config.toml
train_examples = 72500
crop_scale_min = 0.8
residual_init = "none"
Rows from block 2, named by matrix and row number. Rows with one number belong to one neuron. Each number is 128 + 24 x the weight over its row's rms, rounded and kept within 0 to 255. All counts start at 0. Numbers have three digits each. After the name is the row's rms in percent of the matrix's.
# fc1: MLP up (model.blocks.2.mlp.fc1.weight, 288x96), inputs 32-63
# fc2: MLP down (model.blocks.2.mlp.fc2.weight, 96x288, transposed), outputs 32-63
fc1.11 103:109106122095119133142142136115127145119127122125110132150111158092094111155155130143136107112176
fc2.11 095:145145170119157123140091126106135103121177153113173108138117107107135147136148094096100143143104
fc1.12 089:129110129107156165150093120106097138177134123096095127134147098119112116135098120103117151092108
fc2.12 108:124175107138116196175134134151156117087105136145156092147128099134112148147101108140148151130076
fc1.13 118:120128135118111126151126128131167125107110098109128134155129143107096132175120184083086154112144
fc2.13 113:123130188181114086100107131155128108136107122138121167133126131113098096130108101161152137159127
fc1.14 110:114109142133138156130086137107106134142118126126141106127161137148120097109133129161124106146116
fc2.14 105:132146159091138102132105153118109128130161118112155168177151117092110129112151141128110091151100
fc1.15 084:147138168159142106091108107083162146139199137132103109116150094105117138157097148120145161095139
fc2.15 087:125147131128119100174121126146126119126112138159104098141130169072127135122109129135153148127116
fc1.16 090:123144118146149139095145123123120128135154127153137084164144136150138115126191118091130153142152
fc2.16 093:106150147168094117189141088118137110143113112164152128146126134171178128096098122083146166139165
fc1.17 085:138151154146138157122113130161130134120123127122102128123157127101099122143161118134097139152121
fc2.17 088:081128103153133133118156095141138114131099096127189121158146163163174153112136092131143098166136
fc1.18 107:141124132119119116123138131126100122115114130124100160197203127101119110135125117134122152112093
fc2.18 121:111142108154156090123158097105142089156167139123132144124168139089150138125120138131113194145133
fc1.19 109:179136109123113140123137124141111139147121099143113132169112101182097101106175137112151130115147
fc2.19 110:193134171162115130138141117139099118148124125103126118111115168168155161124158120178146124125151
fc1.20 091:110157118113129125086104123170176117098084138120109102172146158113103144152127116147151117133128
fc2.20 091:139110135111105138133094117150144123128123096131112150104101157137102118109142131129144142150138
fc1.21 084:181152132121103163119100153128159121119143117177072111130143133121149142139118125120101146101122
fc2.21 084:162116135082117091128153129155107156142150121151167094117124134150123095063086132128117157133154
fc1.22 100:133157125146050153148160119111127101126124120106148087160119110114131145060110125073116126120188
fc2.22 106:142118150141179113125157177144104150140134126099144145079130144119168143134145081153108140132144
fc1.23 116:113118133146132141116110123103134123107157120103129175167134068172126098174111116134127092136112
fc2.23 084:150151170152113169128123106070099138109135119142111101163103110124150145126132111159135163120155
fc1.24 094:136134115150192127105102111115100113123129109133136106142157111168098117109151120110163164116096
fc2.24 103:155112135119097106146123128084117130167107157109129137174156146103098145132101094103125099117145
fc1.25 092:118134212143129164139115108090112119071113111124089104140133106129118123120139142089136128082119
fc2.25 090:108097095182097109139156155125122104115121196125129144165126146110123138153135147136101099200129
fc1.26 106:171188142118147109065114136148127157115129134158139126150104118120126174100129137131111127172110
fc2.26 081:118179135124106108116096118148145122110178110138146069142116124138133107104118144176104154142131
fc1.27 097:149153127149116124170121112152132105095103135165073090131122122152112112144111130084111106103123
fc2.27 112:153100127163152136123135133137123113148098110152124085104093155151107133101119097153155115171122
fc1.28 083:119127096115167169154136138132102134125121151136105089221131128167138163099121167150113164102113
fc2.28 108:114146085170152105137130118155099175162111147118097124065093112105115083103113146110113098114140
fc1.29 083:143140145096154148154131103139138117121139114116103156099146081138127160154130151143114124122091
fc2.29 081:112099128091129126103143182161140180142106138122131107082078145171179145148117106143092104122151
fc1.30 104:112117139147119120108145133141085120080108144174163145130120154059128177166111129112099131118151
fc2.30 095:126149130118140129114116147149140130126136091107176100122090101079115095122147145155141135054119
fc1.31 112:112111110134100143117159134136098144144111142101132142131140185137134145142149136113143107114141
fc2.31 100:133139166128153108138093127152154120090190139145146112083117099162149095147163128164138135151144
fc1.32 128:166145090107106122146142117127114115117120112141117133104100161155123104102143141098100125137155
fc2.32 101:130132170138150141109120150105124148102112121141088132147102124122119165131110143130133119149113
fc1.33 088:122108157150182167135078125126121106115157101130124080142108113108096127133125159165088138136102
fc2.33 100:101160109119106156109093143122105151121109107103099144140128135110149152126118160114131134119088
fc1.34 097:117154130123114143160158144184126133132086147120143154126110142086096140127114133148131101137135
fc2.34 107:144148120160140181127167102124158106123119128098112133105123120103134090081123135100095124144088
fc1.35 092:092120142126145120168110140120121098099161093110156112128114129159113099155114128125130161105121
fc2.35 085:117074146180082107109121146127105148136147146111131140117157139129113142159167118133127150137151
fc1.36 142:127092130133146103110155163111126184134136113109156101137146166154115140121142113131123113154133
fc2.36 185:111147153132136124192107082103126151140121092147113129118127142129120184152142162112106074173120
fc1.37 087:128127148112153145167155133117085119093142116141132106084154121149118156098115141165087083099155
fc2.37 107:135115148153125180124096127105091149162147153155162181136138136185180141076142131101163119116129
fc1.38 104:133133119126152109103120127082093183106153119152162197151137113123088125132144096154162135113132
fc2.38 119:141166144101082127151224151136097166121116140141076146163163122107100141117114140120125138138124
fc1.39 098:157112123125152061159166136102133120131141135134133139136117099188131169085103125076115082162112
fc2.39 095:130116147116123092126121117102133145134128123177076135141132167130164163110101115119162100116135
fc1.40 094:136119129147118104099107111096135124098125138099137138034116171073145103118122146124150159124113
fc2.40 095:122100123092151108132154123135125126090144113127112141089169108123113147117149134112134140121145
fc1.41 095:099121134111145095138098124135126124100132132138097139158119146093111114120116169134128127127119
fc2.41 086:091107133146130137169121149121140153158131116161113097178116103130096069135103136137135126133159
fc1.42 095:132108163145116176096143142175082126142114118115113104153100160137113110127109145164129177122151
fc2.42 097:164108094102137173150126108178088142119101129163107109106082147117179119141081137126129146145118
fc1.43 102:130119073115121149122118142131144123146143102111113138151118116144144138160114134157139135171124
fc2.43 103:121161171161145131154156128147096153132115109094129100150110104136112139060161115104136077124115
fc1.44 098:099134152119139113109144087149099103099164127200160124100124109145145111155124129121111134113147
fc2.44 088:117107129118127144137155171108155104109108128124189094153159131151188135112143112121126122182137
fc1.45 135:107127155148169138117130119112109111146156183134146092089094099129134142153148125122131156129112
fc2.45 119:121104105149130113135142141116131078123180103118125160144135106116126120170129155139142094152125
fc1.46 088:138117164093136121104162121130139135118145114129135121135139118141127156148159128097128172126127
fc2.46 088:114112103125151058126101094145128152160093140126110121096129148133091123146108129179086140107131
fc1.47 087:105114118133076116125108143175164123156135100119124122148092092146140133133142132162102140159148
fc2.47 088:121152143112163111113118111169125123194131151140083143116140159100109138124127148123097123170150
fc1.48 095:119124129149107112126131130129091170101120101138127106147157132156098121096124118125137128156129
fc2.48 083:119143120141115113102141117134117090111106154105124148137159128170089170122092124146116150143136
fc1.49 093:144114097119127144135107151182123081085103137110141137133132141135129125108097123112087104180071
fc2.49 085:175122190151133157134148132149137129136183121118155175130145147156147149096104093140208156134101
fc1.50 088:122114195104119168132129117114099118122152153130099125149158121096086126122117134124089074088159
fc2.50 114:135120123156117148177138172118101083136135133116134145117157128118154143094168119123128131140136
fc1.51 093:164131127107078130131161178113103130113111139156101097174122188138123116142138086189199111162142
fc2.51 084:156138123117131123130132086138124140079161129115121122074151109167151145145140090133138068118138
fc1.52 085:152136140108131159157121082097122097141096131139086112123104120114108139132148142129119114103139
fc2.52 096:163155139098122128067139156087112139093116129102121110124146122123135096134090142131112130113144
fc1.53 094:107136126103116165111133148058127125097133131111130109143134131127111133105125123107084142129142
fc2.53 118:090087119115133082127153150180147144108096145150088155134147131153155139168143129115136138150139
fc1.54 090:191089165106121156152166154125129071113134140138127087113104104149119140135168118157110090141141
fc2.54 088:109103084144113128097086092142132170165117139115135123173157162120123110188156110103137122133151
fc1.55 094:131130116149161105073122154141140145130106105171095117159132141092104104129112156106123125121121
fc2.55 112:132103165137136155119050103138143089148134123134125125102127078129103144091131164102152110113128
fc1.56 153:126087117122103106169110196128131140125128064117109136158158128106100138113075133144114129126173
fc2.56 107:079133158130137148139149119120144090130180116130158116116145084133123100135126135101158140126150
fc1.57 110:122088109134083089167155172144127142159132102114135141141154135157131138099086126109104111156110
fc2.57 095:101151157131111133149115135134124134116184135141131120114119104129124093111105110178173130117108
fc1.58 093:112112119153125142137135112108131113125149113123156115114144113133124079169132121121136174120172
fc2.58 089:148080159135150143121144119093170119115160163150204138111105130159157172146103083143127112105150
fc1.59 091:154174088095102173140119105115141109132119106132092124137144084128127162152121139065122116091154
fc2.59 102:140089146162110110112133107085118144096137155155171114133179134158155158165154095151130125126159
fc1.60 087:153112146137165128157153164165107087135123085131117090130128114124088139131175142080124083151173
fc2.60 083:134138110129090124087129076160137156126111158152115131134148144119121080132091134178138095136168
fc1.61 087:134138083153146151120130119116139106096126138132126123111103113129114131150130125127097158121138
fc2.61 103:126099152111129139117124130134144131137148124144090164102141095085167091133116099112146128147149
fc1.62 083:128132118126149144095138124116137126121090109157159103136172169131076159168099131149189127137105
fc2.62 094:124123116095139130143112103103154101057165126087069161156161138154097084136152137107114140138131
fc1.63 090:148125173118127157133117126134106135126096114166140141114124132138124155157127092137131116127117
fc2.63 100:134101132198137153072134120142125148146101142166135106106096150133116152081177175100106113155107
fc1.64 147:066114119111119179139128125122129153123133109122143132151082148151153146129150117136110140146112
fc2.64 124:142139156158138086109123119081139155129161109154115113139106120140159142088140113137124124144134
fc1.65 098:140169119165087149049112102115112113072144135147139127157157146118139135070159142104132130130138
fc2.65 097:145125181139142117106163129095112128111102122113113108165125148133122114173109068153160122113114
fc1.66 093:132121119130131125105130132155092130138157111164119138129116123155144142115125113130106116119167
fc2.66 089:139131126084121094109154126127173132132169108135155160115113109141112111090159127126141130102102
fc1.67 102:122162115102129125123125120132125123121119204190139116103124114102141201138114134114119136158156
fc2.67 110:158152128099155107152135129107105108140126126108195118126084124106112118118114127137143137140109
fc1.68 093:097131168116116122080137139132104137113092186147105123108124128141122134120117117125118131134151
fc2.68 096:123158102144144109164137106118114082119195103131155136187129155134124147097162118118118086128120
fc1.69 129:089129136124143138118103172109118101120108159137140156127090114120156136111121110133108120165144
fc2.69 120:064112116142139144094118107143115129122130134121123145130148139109137139119118097100130172122147
fc1.70 091:114142155105141125108123126105186116146139097136114107156109131094144113109110125136153152141094
fc2.70 092:125103095118111121144154156130134131084084167136124084142093113150075129118160106110121148155099
fc1.71 103:108105152140104138125096114150093128126124125138111134149162135120139131169118106163144149144130
fc2.71 106:098100096093133151113167131145145169105139131128117116128138151094109136160120140070115148116124
fc1.72 104:143155121106123132083132121062128134117129150139143137085119141145105105137059137170112085105146
fc2.72 094:117117159116113152146155146117102110096123126131205118132111123144132159109097112143112107169118
fc1.73 088:118129151112075152157098143146145137141118134146131122114142080151111146077146162115105133135114
fc2.73 096:117156157137123149115131083137145112098137099122091148123170106126114130109143164154124108140145
fc1.74 113:100113096123116140111152122103163111094141093137131114093159140095118166142123145086164150138163
fc2.74 152:122170132179100116127142119113094147189103133105137146095122113128089154115129108092121080156153
fc1.75 088:159126116153154090142137155134139084125153139096146130090116141135146116160147136153132136123091
fc2.75 100:125126111103107092092106135138188141128146138162128116129123098108141114162113119094119143113084
fc1.76 102:122118094141134107139136163109072152135147173122107125164140120161108130136131140104132157180063
fc2.76 098:085164127123136125188101128124105103124113122087084141111127083115119140122122113127116155157146
fc1.77 085:145140121106140110086100148092123127159140138111108130154149103124150127141123108109114109098119
fc2.77 102:155137123148105127137154137100083148132104094117140096112143126119147111148144134148158106142113
fc1.78 099:133132099126085178126131102169118109129156113140122135104099103108103080141120129160103119145135
fc2.78 107:148151146126136127160092140109134155129136120106094127131134097094119115120118178122128112096132
fc1.79 104:095123149133135141106130191149180111126130132160101113126160127117125171120124149119121155137107
fc2.79 077:123115147119200116143115159126125151122138118133146094133109138131110100140111152106127098141111
fc1.80 089:130086125148150128143102109090142116119135138124126133165156122137119114141131143110116112112128
fc2.80 102:179115132127095121149110121120142119148105160124129100148133114149139116142111128159141117126101
fc1.81 115:162108133114101134120119067114139113157108145145139111122161133115137149132131137168090133142123
fc2.81 083:156163110102148118141144114147112149141099107151126097087155138133140128124144127120107128126150
fc1.82 097:152144106096109138063132122158150127155149178161107115143093152152116155143115118126099120135133
fc2.82 099:129157129135169120167110159144171111084126123122111145150082115114118177095112112142154143128099
fc1.83 112:122101134149151109151124162103144182149132125119146085143158148093133140122132124127125145156129
fc2.83 124:117103120136097107075120177130129090115125111126113140124157137137145093099106093111131174052115
fc1.84 094:139146095145172127108163143101111125156108153134100112164146115155093083129109149150132085133147
fc2.84 096:157149141119133107135113107106151098109149096149163134140128165158126119110128131112115127104143
fc1.85 103:087120114089141114154142126107107119103118162131093148156130195098154121123108105149141142123102
fc2.85 092:085113121089154089117110136125175130106144124154122142175147133147131161110116126128122179157111
fc1.86 111:123099126082094115129090116157153131128110099131118120146096110163137152161114142092139178148163
fc2.86 126:116121111163137095132118107156136103121163134136158126120121173117118114115117104131123149111108
fc1.87 102:143126102070109137090127121129105103180131125119100143120146137127132101115104151122144124098137
fc2.87 107:148147160114129120145133161104134079131104127141166118127154117135149123100141167128130113181118
fc1.88 091:129106094116118106103133138087164115136111084094107150129084149137103179107135108134110139161122
fc2.88 093:141136146176119115166111086107135128130141169115137094075137102145130157138130143123134136160133
fc1.89 092:100104104119158121116138154119127107145157120116132124135071129166114166125132144116105128137173
fc2.89 097:098137122130122135114129127117133115149101139105142165135155099087135112130169125121147131106141
fc1.90 088:143116108114129121096132103130097122122142083096101164165131179131171083147091136150129120167134
fc2.90 092:165131146125117145156148165108146101127150136165129071143104109184158170154145077141141156101117
fc1.91 096:133135143109090101099190133143087148111125097154097139124150166126118122119166113104097140145122
fc2.91 098:102100124109150090122138115122116152153136103130118118158170166149128114135153121089135133111117
fc1.92 128:125140082124125094128109104137077142159133128120130132100145115106113133138107135146159114130144
fc2.92 146:139133136101101109145158128141103133111159101155190130138061142115139160101126106138146145105108